A small class-conditioned image flow-matching model, trained from scratch.
Training: 8600 steps, batches of 512.
Data: 97500 training examples, 45.2 epochs.
Rows from block 3 of a small class-conditioned image flow-matching model, named by matrix and row number. Rows with one number within an expert belong to one neuron, the router's apart. Each number is 500 + 40 x the weight over its row's rms, rounded and kept within 0 to 999. All counts start at 0. Numbers have three digits each. After the name is the row's rms in percent of the matrix's.
Before each expert's rows are labels from the 100 images, of 14848 (inputs lightly noised), where the router gives the expert most weight on average: "responds to" is what is common among them; "patch colour" is the nearest of a few named colours to the mean colour under the peak. Only what is clearly more common there than usual is listed. The data: drawings of small networks of dots and links. In brackets: how many of the 100.
# router: router (model.blocks.3.mlp.router.weight, 16x256, trained with AdamW), inputs 128-191
# up: expert up (model.blocks.3.mlp.up, 16x128x256), inputs 128-191
# down: expert down (model.blocks.3.mlp.down, 16x256x128, transposed), outputs 128-191

# expert 10
responds to: five dots (81); chain (32)
patch colour: white (84)
router.10 135:513622487442496430457531512543511486478495534423508482441467468514555489539510435521518453464602471462507462559485587543497488483476526461512554532447402499462522480532475472494567473472450531
up.3 083:566477469434463486459539529522500549480510460573536493502494468519594510494466489521477486547478525502516461426448501487506470510478459532440468487393514491449498466442522520422472430494506504
down.3 105:525397479522499510494439452475528475555493499480481468523481475552487446487479493479526527514439587476512459488444479471513603464529532529498518450391515467548423534416446502492475468460488600
up.4 104:479525578536483487480475489530468510527452457517494575476549534491550608471521589493468522513550541546460524466603441524400502465523529493523421476543540511494561581511514451512531545503529541
down.4 111:532481509553487481548540490463497576424563481528510576541476533549510455498483493523477511449460523512482584475467525533448595450507523533480481491517574479526467486461483466466585524457490547
up.5 122:437480473557470489496515559495451457417514464531495505495519520538531528526509503508516492499526538487532518478514492386499447500519526547535489530521501475418522465406485488452473402466496477
down.5 081:543486510456544505463444465570438562471482575545496497538507477536490547430502531500616551475519488534485511540466471420490468495520503497521540534481412552539448488514509544524464454453510498
up.6 097:499524552548471532507467460519459449486440451517511534480526524530454502505526534497530407476521489556454517459504488501453493566495487482490483478546461516462561483474506574513517513514481529
down.6 081:585463539501518459553434552502463512442548571529452415518477515460475532461481532487450513494489476544486451515464549561491531546495501427534487500524482526569543505474529610460440545514481441
up.7 090:468540449537491486566525405543483505502499444509492530474546450530541493472580435461492484533455523564445598548491460450478504435510510481449517503488546526466495520563496495536569502471511476
down.7 094:481535563483437551595525521459461520438534519523514486479428500485478512515468501473520487574540572494429466463556529445411486472506513491486589516468511466517482539544476518519541526511528434
up.8 099:471547549508563555514516464565535524480494530449488541469544486504400482537565446428533534502488585501480562577531469496512497514483498504489474507460528590459464526523485489561472532473472424
down.8 098:437417510475502509517527473517503487445433548487485509552513462538451475503531507489493544483458500478474501561539549531502455578509485479559410486539462568515474471482502532540547523460510515
up.9 100:438559467555534513519553424550497440529466513557443467483472544568513500452539519441484443423533530492449519514509470521533518469479427521520495461494504565506539427491511507477516447463503482
down.9 094:481528415485546519476468520526496560500529535512490506634421529443491434526472490513563513478450490475437578519443527497535529575512557416556474489478528546513465484471503480529549526449505449
up.10 090:513529439566518495544463558577509526356467425512566532484476446520474383519497480452516511508556507435483500461508499493518502572526478480520473542504424517484519500525501518528512507522443495
down.10 092:457479484481529491519637467575530451424581516506485463511516458474465487514498516490495481505539399502523522587479517487499464504437521484527651454577537485460529481536455558519510514475480496
up.11 090:511477482509513494487393567440493558477536527511457462526457514478505453518471477549544510480553479514462449444471513481543569517467539457562468594554507532443456539462485466398442491510503450
down.11 094:484545474525512549509454523465492460452558549520506529430519452500470538509508453497479461432569521494464489494499466485532412519528524480523481444496477447478499542571514485544511501475518557
up.12 100:525480513511536433493503476538555478457460514513467507524461551543490555520539464561532482562518487467469436504473523540490504477540451493530497437478528496516546482412471515532459524508549510
down.12 104:482464515518587515534561467550482503411481534548523496533489553428517559503504504557603484518489413494483526544501577501502532400540526491540498485447461425514489528432471418508492557425487514
up.13 115:466499451536518519534519472510498500478485484563493498527446520488533499514469513452494544464492487510488511487562422535513534484553471518467480484474576563542490451499518531546514502455580623
down.13 117:571508438510445545421524506495539496534474440511581522497448517495496469480514500495370474469450430490487459504479476486501466496486489465529466491514489461546544490456493532513414499516539478
up.14 093:541472516498599498453536516431527472488522489540488484447524580509511501489447539552586629542464514541530474509537556472478458500562568533429508556531538527520440565519502477506515519511459516
down.14 108:512488501571532558526544493498465480443556492496554486541533511487510489447484488462508535494550463535483492559560480466487452510509510497468473546521469498535505531548467490559563443500520506

# expert 4
responds to: nine dots (59)
patch colour: grey (99)
router.4 082:438470527477435538440499510478432539505463609444525541527523531529497563506547512533456459577506477483555541472505473586471507539523532477506489496454577559532563486544517520464454522534500506
up.3 103:521475505486476516517525452534554493535476446488467498487510501486490489481527535539473460510465569468491523574546554424433503443450467472502490478517543473516434535478542452492582451477509460
down.3 111:496423535602474484502449457556502424464506568506557489527520458491499449511546505540534517564426489558479493467488568487584552507489554500481495495562509509485506535566513516582551503514515538
up.4 109:536514504521503526549570506513485420506532432521474528449425537514512548521556398534440461537575486569542461467509499464521513410549528536492459524474572521473497648509517509489527488528489486
down.4 109:463530453423518513508441526454471442427443561467516542505576537492459441519445516457472487410461509451486460539528537531484526553480573510531520537561498531444521451544487497622475541452494483
up.5 097:539544574473589552461499474568486536488544399465557443478521469467518439501471530459508484474501437478494476496517470536487440513527473585489538549542470561487478472484541529490482467510477502
down.5 094:508531539508494483489496467499472503567459510498456505592562507508478441486514511477456475532474457493442552472575441533497551540494550449513478534508500538519470468449571533494474473546504500
up.6 099:454466533469440518496515507540493480542515506493427502512534513399495480575463459506577543484425470598508461507511530512564423452510472566503516516502474535593421516473569534541528568482433490
down.6 098:469450473497434499513522471536486480467592546491543483475546508641481591438459511532543521548461502464442493525449508529523484434519487471507447449508508532448455517484539486485516480478494471
up.7 106:465551465545476490445446503500469467501468439452492507416555544446483474482503521518593413422536497561483536462471477561511500472511537506455509448462495484503540523613557500496528493463486461
down.7 095:454484503500427525423522463506424524472515513532452416500571515498467488554422491556523541460458485480509483507446466514530445511492457479502473495510509497535542590498496423539474491527517414
up.8 092:452522436534520485490453416544465422508436568514471540450500428442528545548566525493494435481518543570474483521482504446445501409466553508437474495521543495552486460515498460524474412467461487
down.8 101:535530495513500419505500538500531502544491464508537483509464423532488629520567503444444440469526534557483498477463529539477446471511477466427551468488523469439484490484477463488464505497498491
up.9 101:572450478481552527465478521521477493508564519553486467535491496425554551504526463452515463439474554505538501440569505554523483517529521481437549573501488494479429531569536513544489441475549504
down.9 102:449444457509575464426543502476512487484507456465470557437509457569519514534422469539526506512393471479508466514530517452527491446552394547443549470492538408463484487472536502533490487513501451
up.10 095:475507474503580552461477535476464437441497447416492504524504542465526553454505533509498485476556478476506493488531494533442522483554486512474505556450463454557499537539455514516583588506458437
down.10 098:521540484445511431551511579477421470517430502505466413493530524457508499532560520437493485502441528463487525461489420553458531514516487553483480481431541565407472530521462525518478415436448481
up.11 094:448483454534534580564510514455493461557516504523446480523433463496448545517490455608479502443467490566465567520529520600586517569477524479445480504516474472487449503479464427483521476471482606
down.11 092:538532499498510444563436546463458539471465587501475503433509497481473434516493481548500517476487540526511389448538541507585557475470485482499517477444488517533551533464504525517526500430501386
up.12 107:525498578496508486509457480500525474532505464485505539435545528532510503541410479420563507566437587550526536506536510491527544490462496490525488426461480435549522445405467459496481444563481486
down.12 089:454540588542513487478429518513504538552459582487537446542504546470447465480477514460489498504411570463542446513440506529503497468560506518537550519539465507524485518421499527541482461504546500
up.13 099:493450518460571491449523469511518450493510481484540473523466541535485492450508490448559450517521495491498520459592465519469485507509459489477547444506551469476494502556561428485514498479521536
down.13 094:462491499487566577457554466451489532512475528564497483441494535480462499488457585422542478486414458465485484507512480483460499549538552511486529523480483470503508531435519469503564499520447537
up.14 094:419450457498531465475461475553494553575444405461504518446412544447520552525493513483437526466468511482450483545514571517545545515461534471506491479517488481453530513530510482518544500611524536
down.14 099:591521440517554520530463468533526463559558523592455492493473539538466498512550488531489517483471546515494492515538529559484492549566490531480510492507512456506593525599468417460512455576481451

# expert 15
responds to: nine dots (76)
patch colour: grey (100)
router.15 087:511481593448480550489515486495453501504504425516535566483541531427573546491492497524516502574478551497465503449518465519478425514517477481505456515574555533512541507533414506530475501447481470
up.3 112:467487507487475467513501462444456537518418506530500471487538508476468502536535466555588504512485491557479564502474526515461443474513516469466532480508447527509568513520552504530472471456536547
down.3 101:518507506495511480498508499490508453505554523479514499483519462526462468510580565545487471454521480589516486463454518450532507461471476532438485475578584557519572467474515451441520402455527495
up.4 112:568438512396466536520524551561481498489498510496507469525552498483532480520482474538464494484449475460550548508460579527582485515537517526443495609487550491503500531637473475472492486435493480
down.4 109:518452491489508490546570434473502515431498502597493524529549551490547484559497502506470484465468500487529492495427494467554477458490499493508510455442502529550477537583589439479488577424495519
up.5 096:509567517528536470471524484493487524506537542514502472443496462533496451511535585491537532488494465507416387501496522468441529527467504552512479470450568485523508481530459470506520547496543526
down.5 098:495556518533560471492478497496523534525495437520517454543515514436494507456524526570460501430435475527455548494538560507490503554494525512486508439565528465507483487528494478505579503513538533
up.6 097:521546603535486499515522498456544518478517498555542502531484569419504535508507535470513501457547520413537461505471477513436517491514512447443418483466446521524494507471512435566543488467466562
down.6 103:480518527484475499488497567446555478476474552504468540478512548551474520538528477436567578513497483521544484480507464458428490515520501559453548523513534443540461418465496463493554555528516470
up.7 102:554529477575482484504534551503498529486569489546520575467480535561472456466493489447557546525497564504493436515448470458530548570519443469489503473446447462446406467501545450535453451496517502
down.7 096:460494520529480489539496454536538541514498503493519462489448470442442509494560500485494516482498545507553529528488490473498476596463513469487482533558493456494461530532463429518480420516492433
up.8 092:541557512459548514458546440476542457475540462504570538471518538430558512516489506534544530507458502492514447516556488510488454521493514509516553560468484567524490524486493429524579531477511486
down.8 099:502545511525426532477441472530574542537463500455509520513472414547559466538504429524516498514499523529569527377503528524513498482481541466495496461441557555538463555418554556471543505486499485
up.9 102:498541519526570522449433472460517499567566480499539488504440477473483496509465468513481474469463513527495439539543482443527490513417515448488501490537541476571550593429517393499497490433505484
down.9 099:490509484474580510438549426538470421525425422517484482566516466455509495520507523519455495483483520521530473508524509457544543581476446530462528537499518448417583529433477480440561537481451526
up.10 108:496555477473511517430502538484464493541492534517521521539490518540530480532464524507451516479507537446543528484476526600450484555518475490531499432511468445402506477461460537515456518513521522
down.10 092:519558511521496518472505500496467452478538540499486504502486485525520469505556517471517455509570527459514497539467494474452508540516481525513483560482482451532542539446460522472434504481524468
up.11 112:491538544549461471495419579503439521520492487521495477499417582481493545487575578473524569472518520491417518503440491555468534523480502493476475510456496481495533608527450473501579488527565491
down.11 114:542540540542551461524549545560542522505582435497510497439471493512489442507507495541483483528508499489494517517513522529535462466457535495552500467551460495527486503430535479549524500611502491
up.12 113:565516501416510462519474498522482447535491487489560506468505511570580489457494442543526574533466482559553536501512450483554521345515478527541478487476532431433548554448483506536522507523443560
down.12 106:494458523461543512514555430533524544548553451510464467469425425441579475489550501549489485472469491444530532478436447495494465553506585465454544563506513475529595442664502468485541461527532429
up.13 107:544536553396513567496527562476496519410484493505496505434450473517518462500558419571493520499531438525559591515532514504425500502504420467530484447526562460464521526478437521475513449489470487
down.13 101:530495523429548543450497494482526455521490526470447497503461428487477488490532525570516467470488472472555525473515499565552461491507538535507503490553451495528530408576448504457492437503482460
up.14 107:558492480528455517578445523523513494468461489517481509542566484434484473482424504508441544521536523505488472503566472536449503490464474495520526506445513538590463508410493517510427459524492549
down.14 111:500446446440473486577511497528549458441503461477529508394507510514450540543526515533461538519575463573528580473545485545438466466488474502546511527532520564508395559490496446543438498457460471

# expert 3
responds to: complete (93); nine dots (58)
patch colour: grey (100)
router.3 096:533517572484571525472511486557489503434497533577502468545580475581520433482480495528447504498457454499528477518434519507545518571485500435497470467478550542525448499466542545537475555475517444
up.3 100:444493507535414453521580511480509472525579508495571506472523484497506553520428502544464495490513483498430464527508504475507507433529565519484478489551525448473529543472478534507484425553545507
down.3 105:524497551535437502489472525434476473589501499511490456571511520478506529476495502524424527493544442553444495573523535470503520545513467475477558552522564447552448512458405521513472530457477527
up.4 105:485584515543459513444526407463471519481579492473541449582451519517429496448558575506370486491527489411448497553516560483541518534535524515467489573506540503543445582502537535461544536595533504
down.4 102:511527482410434535517550516474522483524470514542479502492560503488488479501514489514487487514511541403481466444516610514600508518579525511448487452445519485494464567567462440475487564510508570
up.5 092:506462564534529480492475485550436526591486561455509477465504523435515469539537489514456515490492528412504455501510538487551436535506481428539532617444464561523506512529461493452469489574508487
down.5 082:500485516480507541514520490556472488484539461580541541484510459594502507459552503454518485469481495457514523507583510586484535513471494555535445474434555534488505480477536472535431518521483447
up.6 107:561541526517419490518523539491532564518455568555540487463406445522524528513565509468446460476500530513527471478514536509505505482514531518548474489539518482470516462517473437541454458543509484
down.6 140:446535491461436457507474483454520418467557504516502541567421429486538492492603465500405478538533455478510560541556506523572526508504464491559541511537482485552458559545529497441499550479533460
up.7 097:493479482550494527497463496463527502521434566455460507459477559509465491502524540494536495464547556497549493539525485538557489558508446503542511442483405509463536550562455454462573478487533456
down.7 088:503517501538462534549416515410454458472485548545468542516526457510509539546512414508476478449536485577459576478427504434512516509499492472481632587524525419503489477440472523533550534440511484
up.8 117:500487482496480487436519472490468535582516451489517513463459523500477419474510480525529491534497423607505520471499493509468454497490517538451505491387486471538455515505477445510523473516469535
down.8 112:510502450467517526492446468475464516476410448572456433534498462512525467496495431500448517561464441490485509467511495468486487491502520469550525508513460459451443467471509491476508416620482513
up.9 089:522527462503420472481559480458474497500499505490434529503491497500519453536458480511453461542513467539491519483493487460470530438506547491517477399537465485516578492453457474498408479481501507
down.9 095:516526460472431468425489508522496558487469601453482529506543532454477513519492529500414498491509500514523441441498467526551525471531473507405490526475474511492499430533440525448453510480485557
up.10 112:493523476550488514530470464467536468469499527442545481579477432481481498582495474572471487513428446504442489465535570535432489436510528495490511492550478524460503458420486474555497457604501447
down.10 123:457465441398507461458538475471435542521481467448517529510516398500478483455499503502587533509555442495473499532498476531540527554458503480511505526496500537500405475526528447496505482491509524
up.11 118:448490502437435448500467578498486510439451539435464538521507527528535498527552556498442444465518512547560496538533461519475569484543547533531472493474489514453508423525561458444575497539472532
down.11 098:517550504504484541432497462488546442462513541457507493484531541541530499506486455441479508481507472483550514498489507471444407563513499507437537482456510486515582404455569529456553506484510497
up.12 104:466537569519550616507454578477467514463483510500455454491511535427517482461534541488501528456482469457530554467485556494488538510540435565435458509511443518451519523533553503476474485482478478
down.12 117:505581535481520491509547473402439532488502608491510524586535508464477520568475484539489485493506491520523523510509535424511458552499478507509557531477528478488491491537541531516501491527491493
up.13 092:476525459501488441504509502450541501554517554566541475460493458520520520496609558543551536537565510435482412460507561451456437491516479503513527527514515476502509539502512457546554428498508504
down.13 084:516513468452504530510488503428520482544523475473486486522531504482455549473557477521599480496497435523502567618553550532471574497449457498524445519446447505553475597553509451481463507538486491
up.14 101:444506489526512478483477485462536500497525569524585487458514504460584495501570437507486459521452450511498557543490505437426451390520498602476514501476448475477506478482493572482488561481503502
down.14 107:444481470526510549495543466529442451470510492516526567487566498529521456487484563491425541507446485422462541412587503552483540424511523491469485558514447480441513473433485469517450507539504508

# expert 8
responds to: five dots (86)
patch colour: black (87)
router.8 134:502511460532422527568445429450557565555440528455472437501466574478499492458506462478478579482497495495470543475543470430469546445471481543446432531472521474506442513512576494565482430498455571
up.3 099:475464482394464480499444602449449521424556437475477525451500564460504478488476524538507428525445459518521441523520560552507488540539509500551498494473476539470523486462520494443473455512496521
down.3 089:551543530557544509525540429483451494543502512462481462548589485528477428494500491536468537506509523485448502456463544485521485479449517490509462454473500503501553472449498575540457471475475505
up.4 093:463540497498492554514485461531588473529544506450526520519533499540466519531563554500572579468472440487529487522531483515435527523515556547490485453443476456579489543598550440501521372483586476
down.4 096:511482448480510415572473503522587539510504438555514485471510505562435448474538488506499478467555422547516516482424446507444493566457507439485500472446487462450476533520532483503479558503557487
up.5 118:495476468473559472485539460556519469568464492545571585522574502534541529534560444477559508501560429574513545483528467479557474505496545494462540635515528538390492495521483501512483507509485496
down.5 096:545528485509534567461480458498511524544571493489495501532541529512476538505528484524573485532511423537555508533473523449504481570478517540480472548449510406526502490539427507513473544582454448
up.6 105:514505493506470537453523486522515396456532487507509482524423422462500455499453505510451490486477489624463449529509507552513486493507497542462479509497475530511504527521477463542478424508546504
down.6 079:521591561419471458487532559534568506403555471470505520477500483538536498485515520484529522531496550463500518492468524469528472527546470494476508497483514551453525496463492541425470584493530513
up.7 119:478522452470516529495498471523541489487387494558545459475554499497470494533455514479507539544575499534474557480469526533457413504555468504450492515530411563507422504479525507512548522513484459
down.7 115:511509501449499522514452582526526508539530473449492489494549473555446483527421485517581516536528586543505530508527500493464469467462521518458476455546466472518476508523495485551570500526425524
up.8 096:570498528485426494539434482497501500439536501464491500485532466552488465498565453485467533438463449539534475471505538498479507443519503592510429517453425538490488567533485486498566424504504458
down.8 102:508465516475464527598562466457467479480519500515514495436555506451479509529515531491497438510462456478507446494521554536517464519521476512472567475527548501495486491516478561498506587522441512
up.9 092:550502548459502460470444541499535507501523460557565537491449480466434498488522427571487495534520539520557479535508425494521410495528479488485517532470484547536511529499428483507468488488621478
down.9 103:562471473505514477497469463457454473569409462494530471460523502533535474420499457480500518509401596469523515455555448494492556439425495461458485465519513474477571482419467499504535486533532491
up.10 091:531512509493497423530478484500515507500494540481459438471502514531486469510580419502492492403510540402471501498520478465514524465519472472470488508544521455402544480445458535511505548518531514
down.10 099:499541512487485540537563494511473456458526504585494451445489533506517522543540500451411510466489492531489438546470527475552425534437516528489508522570488438544484524524516529471507496494535450
up.11 091:440504506508515555484519484532514488508507492455514540466582485485532518457475501499553474496557541545493557503477493531521513495489448495493530481531460588483448477503449486495502502494528494
down.11 089:504502517496483415449436519495517544442502465451508451502528523548550439601545505507574533538555547541522474432501538505518493493544479517494477545447469583512427481561486416497497491464485514
up.12 121:546565526449495508467516515513467453530513443548478491443542536519540456531480426502567480494428480494519581529524533422483462438534520442524508415492515470540493513510443535459504487580467499
down.12 111:498501556459526526548503494494495498504545483429528434477535481479513453494497495502513535553486573479529528397565519436472532528537488538457490575486484412527492468495484472488460439497476492
up.13 108:525532468494542549551522530489504432437488491482606441514473524561510457566547576534485490504493434535491489498496482512513531529533439508490431486506528479548524486419476477414464470498439505
down.13 105:543549438544544495498474501517518531546590547509397451496555489440465404463524521515497488540444467460459493525475452561547483548513506476522542536515480478540492523446487508513519492457481510
up.14 097:497502511480501529503497478522466492510493514510523462477511477483517498498500466523525497524546487383460529524539499524497507467515487528512499506567461521510446445684464483481476633545533492
down.14 083:481457521489500478481469527588469481520582462466482478580477523508440510519473464500563524562553480539489496460493457460543460449535527465548482548531502515502453508467470543444514519526549493

# expert 5
responds to: nine dots (93)
patch colour: grey (99)
router.5 094:562505639510521506486498462555446483538498447505505509461545491532562470537472486488497457538487528497470471517431476511535491541452520438459450558506572531510470533468449490543489506445529492
up.3 102:451497510529482507511405484504545563427514464485483467512391486474586558504525480500442480480485514497496492515531519514531500533504542497474502560432541534466546520524530481480505513522383518
down.3 085:496476499482500522486537464486506445561530531532455482419419557474451455555528536437570488533533549450502466523529470499441496596543506474460496485465476485501538513499485479501508486574467402
up.4 096:436563523492482476499495523479442527505575516474473517492511451527527514427430445508547519454469453545536464435492487482474532475573400532486506468477488560594501506512539498501461502508499512
down.4 099:475475519467454500434487481470421507490486509481462480528541513514468505498493483473546473509525516469491502548467414526499490507437518424498476499473519532489499577514524510481460487539490516
up.5 115:410505536495508553496503518530472477516473497398520520502448525503428565559486480472551525457463563480510535555488502526535451466529505517508489520499459447441572445583450550515501494462465564
down.5 091:512531510506518470518411502550478549528568543460474528509495466481495563519466482483544454506554517474526505406511495584568485438462506505450582512533478496526523415508522546453510534469494477
up.6 100:417493483515481521505520476462466507485488560454524482452491513434516534505496487511485459536478556487480444547531527504491468489497454447438455547485565506491517518504554443447578536475545516
down.6 090:487491563551498474503497634517500494537504475456482476512401496509504526497462561476531437581512549554485575500494501471511516545512580535481556500454452523464489503528508585491511506505548485
up.7 104:574549479544491509484525477472483516518504519448440511526430467492551567483543478487485509514485498569489543458530577503515455544502491553454462536482494500576560458602568500554508435471480511
down.7 108:495528569555536483444502558505471493467535494522540514524516480503510498433441447521573462506493516532466468561529499516554500436465528419573530475496443448506534466435522463484502493513539525
up.8 101:417533547437413543526437508580528484445426544459518495516495553536471517528543462465494491498502469472517542559483515493449497492460530489510455497443522613479567491520549541458577478461499475
down.8 079:547480541540398488526585509539508497595522458466489473498529485503455478478487445477516485474487471481542489471509528490422496521532474453496527520470475512568505480512504449533490507462480522
up.9 103:462440524461537579455476391498506535442451526523501503440515471472501513520514464540477462466509491459438479491529576508428486461476502561534514534485519461558471509545511502484529492491525580
down.9 083:498507491562543450539482428497518477512527450533544468540534505490463519534492495505456505498526499516473536522500584527473482496554553466493507471535458506533482492521522433470537492469497479
up.10 095:497455437528512492599537531510554559506498483457487538497610507482524483502471514540490473514491545534513523517497548525474484474553579490565476538489541524496520484446492434489495446480501480
down.10 100:553452507470469466540509512516573462521471508473496497561548546491445502544482497460516523553487527505487499514484513500428453486455469506499471462483561494541523364525494526536536532445520528
up.11 083:454503480584431467498475445432499530491543481508504457505466536494522585445458477552553447490460509554423449446553451453472479499465363471465489518528533480484518476519536552493423504503541467
down.11 104:511535481445365537498515406430508466509520474386481506483476515506522564533481483496492513493454542454461485498482479509447511538530350458576450448511475472511515465454459534470481563500519539
up.12 090:496589501473483483476476522456458463504534539546536441466501502496480535461512504458606464422489546451495481507542465476509435547477584466493546490497492457455483467494535418483487435479504463
down.12 100:519559509476435514475524476475460472555491543474476471461504474513486473524489533428486499453579521539489517514481446515460431462537550485487463474519505486551500430534510447474457515453510518
up.13 117:571512511500385504491406499507510498491525510538530525520554526516565538474476486592417535545491508549518583503603544508538518474517436515507457487493507495484587514491472413535525470496523553
down.13 143:461440488476478556528645423491490474482512476471449454487547496491502549505518526537562512506501581538475537481515504477505484581495538512555532577459522488573508430522506548542511540491484466
up.14 107:459446485465533490501485533468491475516533512584520525515478466585456480493466524517535452582487565480519551410569461542520450536518507482584521556601470420543464468499489582497505469517546545
down.14 097:516489547522447500521504469483524565534428445512445494473468480424512435465467515447456491470533597489560450468527510535549528557482537500565491495472468504501535457525499476506502486429537528

# expert 7
responds to: complete (33); purple dots (32); blue dots (27)
patch colour: grey (100)
router.7 108:464559500505515429514519445487534517490468503458425461508502468496529485537558487532470489472551574477501438503475581444472525492449485483484553537462426497569526533521456483506536509508476493
up.3 110:523503518453547571518482472526485460459509468529521528498454443514506431464527517536527492457484482561467563567494527451506476533526501587525452488560412452516471512491480479437495535513432495
down.3 097:545575514521607510471466509478486494514527488500471492425456516451541496482519530477543481499521437540570394462494459461451491576428503525532472475568545431532568498547411465513514531490457539
up.4 137:473449553440507446449519501457476519542425476518533498515527452558438513520501496504519491517451521529542455601523519465473393435502470536499459592474446507514541508439520442529434512522508492
down.4 118:510488551445484484468383458481517506538473475478539475492518554505487545454520503501432549486531490538547495462503465541451487525495460457485544511508416482576472558489431552475431467504551543
up.5 095:495565494447474494517428438506542470523476518514559514532480513461476518473508517514454531500471446461501502509495472477514515503477524532508527492496541492521465493556554531469535387466533532
down.5 093:503524546530481513515527531490495486488490463498513487511546533511516463548466529530453534522460470623545552466490405483499451509501518529496513467488491499454492449453500507477466540545489464
up.6 105:577435532527525541547541531483496539505519494518461449531452506502517507399445485457597479472483538500502518613495522475527518459525488474550449520564498541495504502425504485500437501468517496
down.6 113:571512474497546434467491436547520453611537550525504522494513485473478487497527494493441512488529489485505525505491518502537463521469422478484536473542432527504442454535559486579518486453465501
up.7 098:556538542514514540542508536481479534470586537499384526522443445466579485521582428528461478517496475472506519492510458510499480485460573547463483540518486412511480524521413525487571481460419530
down.7 098:514561492532505426473458489479469494522411459555497505575447556526467468550564416468489537535489580528499409595541564483512501510573497551411551542510488431470410474510494467507552475468459528
up.8 095:515486462492582485425508500489500516420537526528467469468535489464430505475510475565431421439515586419503525574505523455447531551464552531502506542539572406452539413490464501462514443483488483
down.8 093:561513503495545443524541537500466524464535474430498534555549501475511542478520523502513490468509495497512503483476505502422472537536526472452494529462558420541505470514379491558521481443494495
up.9 100:513484519516472517482577425527494497447464491512505494516519503414481472475554531555499532536519533509449410557496541428469478505493536522492526493559470487548425460459572489507521538518454486
down.9 108:498504472468472510529483537557543502511533553475588476515542470588522541471512487522470475523531588457442566485561473551525505551501493479497474488572528502498432516425559503456484502535545494
up.10 090:506558393457431535543508537495503469476479500485510513518560449509515484441501441492507512489542401468521542548533501493503486519520497522542560540459473491540514453467486547511457510465540529
down.10 105:568438460468489434474499480537471483547454524519472521495547507542482464554437513502477470523493453492465554420545507485529497467441506443530511496547459469450449442458431551435497477545483458
up.11 083:447482486516533474490485441526518502473485450513487480519537486447549423480502564460591499520532554451514550486494456563537542465498489476466465593488535492502491439517525413525443529519530549
down.11 093:529500531527488479504476479488512496513547476517542456533532520471528500479483579473487467537564525555554468477505485578529544504502509488527488582514505497577502423509497546442534462551474476
up.12 108:527441400478493508493501488477520470516422482495539525472523556526500515507500547504540495499415499520513573560440503463561473558545515435487507490554517456484515536486487605529464537493512516
down.12 099:435542507440539524511473486537510558497460474487422528540440552441533497537540509468514467495412500503519492470556451500457438553499557535530448535504430495477478505521516535485452535466458545
up.13 097:547483499517493493467539469451467447537463494474593457578481439554497537494435557476476443551478506510502451541569476466527489553493480520491532458481521546486567563478461498455561534597519510
down.13 089:473466415505479529513529432460492464473501486495452549449436427533508531486460545566541516461495551475527532492560500430511446505469490478506375549505484606523557515470472525506464428522529409
up.14 105:499479478415495487543552484526512455458535548423546523483528496562532570558555508488493483548506529542512446433541465469454549528455486509486465467572534576592518458507547516540475464514501502
down.14 096:496479521532447491484456439547515461490463497535528474535558506460525479458537447448481459540481458606467540529519479459436444472485488461477515524544523527489536480505465473486524553513455546